python train.py --norm="batchnorm" --stem="deep" --one_sided=true --sam_rho=0.1 --batch_size=256 --lr_schedule="cosine"
Rows from block 2 of a small image classifier, named by matrix and row number. Each number is 500 + 25 x the weight over its row's rms, rounded and kept within 0 to 999. All counts start at 0. Numbers have three digits each.
After each channel's rows are labels from the 100 images, of 14848, where the channel reaches its highest value: "place" is the part of the image that holds the peak; "peak on" is the class under the peak. Only what is clearly more common there than usual is listed. The data: seven-segment displays showing three digits.
# conv: 3x3 conv (model.blocks.2.conv.weight, 96x96x3x3, each kernel summed), inputs 0-95

conv.74:492495525488532483467493471497508505499514492470537476516493491516493496500513522476493499488505539522498556593508486493496484506501504521519527510526502510503475509476495532493438560499476512499512503507463461490472508500487491515517506584513505508530511502495533533501516505512522565550
place: middle left
peak on: lit segment

conv.50:506513500492625502499495503498500486489516473486520498503504499523502555495513498523514524507491508504526516508505498492547533528508503493503513506573449476503476509496501549515479516497511500503486526538486490492482535457498506484493513572540505507495539493522490491512487501548517508499
place: middle left
peak on: screen

conv.37:494475538495470449531453533462487495500494482437549500441497464567508533487511486474492484491493501499503500549503494465531520483532474517485505485518492495507500507463490536474519513490511496458478498490525453508508501474502504512495465484490472473480464478527498500476482495451498514460
place: top centre
peak on: screen

conv.53:508510495497541474523494543497486505500487475461497541503576462509464486507521479513513541503447503514441476513500516511505490509535477471509477510514490490514501537492520501531494512464519490499558513502493426478500509500540507499483497572496463503474490479520487499501466507492509495466
place: middle left
peak on: screen

conv.2:500515480505562514496508472522481484465512512491498428530478490508530537488484497451507562475508504474499509441497535487491531492454481499485526493506524489496460485481481508496458511531469486518486497502559538513483529509479508495493475495519504489512549498511489462512509469532461474522
place: middle right; middle left
peak on: screen

conv.51:467492524490482475549463477447502495481490509468540523459515495483465498491514482462491501524492511439530513477518505503468499471518531482491484474483505469499488497506498544463493480469484480485472481506489500460473523444486516552503462468491468504532507470460487467518494490537536515528
place: middle left
peak on: screen; lit segment

conv.1:452461504499496482485466500485485477505486489502515495471454468486501508499502501486442500476497507485522476593492491472482520517493487497439522484456476474517487500530479519492479483479481467494468531491478498473430527455469497510484484499499484482531544502485520472482507460494503500515
place: top centre
peak on: screen

conv.66:499473511497476477497441481494502503485472549495445465506479532458542444511492513483465477463475467448470496516452484494462495490489512480498541511481472501486492492486461473492477497508462546490505514473524492503484487544513501503464469463545521481481497533500502504482508478505475483484
place: centre
peak on: screen; lit segment

conv.22:500500499541490517482505485492516495510541511505500497456492491502474484491579473497498527511497522510463506472497501484491562464532548519526486478525491499492518546505517530506495488478512520507466465503472515498518473471517570530566488470451464498500531483482475483511509499502526495534
place: middle right; centre
peak on: lit segment

conv.84:486499510480497495496477471492495502471490500484471517482482488515497492493481451441507473470429470466493502503463495488487457496501455470481504484463530501484502486499497455472482490493457504491500482509544493483524493448504465530463487524487503520503488486506517503496425472497529571485
place: middle left
peak on: screen

conv.82:486485498497470491506470503505450462482477509506485493507510516480468492508443507455470508481484488466487505492497475490492456494481545466450486505508486475491498479501451476477505519483462464500501493482525470520464493499457412527439506452515495498496502491507493493485495454479480501523
place: middle right; centre
peak on: screen; lit segment

conv.10:522501493496467563519518488550477500505494505493477514573448518493514462504451516504501506516511506473468495503499459498502486464499546481478501564492526490476498460489493466492520519483508490494490470482496476523507447504499474515473567488490568503483486497514504516498501502483483468496
place: middle left
peak on: lit segment

conv.61:491497475494474469537494509493476488502471525439505518516498488527520543525517499531488519490542578484501497482525477479495518553483497450517527513496519497533495507443491495501502509494514472466476519501509541485487486437499501503518495441523480474497472501537470503491524493479486451512
place: middle right; centre
peak on: lit segment

conv.27:506492496508500493482497531482530586527530493486461499500509486503452495497536498455502481490507465541486515490479493514460555471511482581501498502488487526496515507531502497510487494500516497502516455483463500470522491497521532508611496493500507502507493505492487511501510520489497496504
place: middle right; middle left
peak on: screen

conv.26:467486501481467504498482490495452482494480558504509499511493501503500518511474527479472516468500561482503543507513466509477482533490522485433498504484476499517508487496482498477505524504479458495495540527480506495472525438424467516471511489516486446480533515493501498458505498493456488524
place: centre
peak on: screen

conv.94:490491422472483471497486491469488496481504491489484503493471463489473487480482474464494492482429502482482452482498478481516484497462505467503502486487505487462477491499475453522503476483486498503447499470485491507463481473494481479501465472461471494483497493516459482501438462517490452464
place: centre; middle right
peak on: screen; lit segment

conv.3:472453519492485483506490480516472495509489501436517481491492460477515506485474508501432497422492508501484504528510481498514480501501479474492486504499497507493443497479436499493507506500532457494495518506499475488423508490462496453483497469504478480504484502481564518467497486488485530501
place: middle right; centre
peak on: screen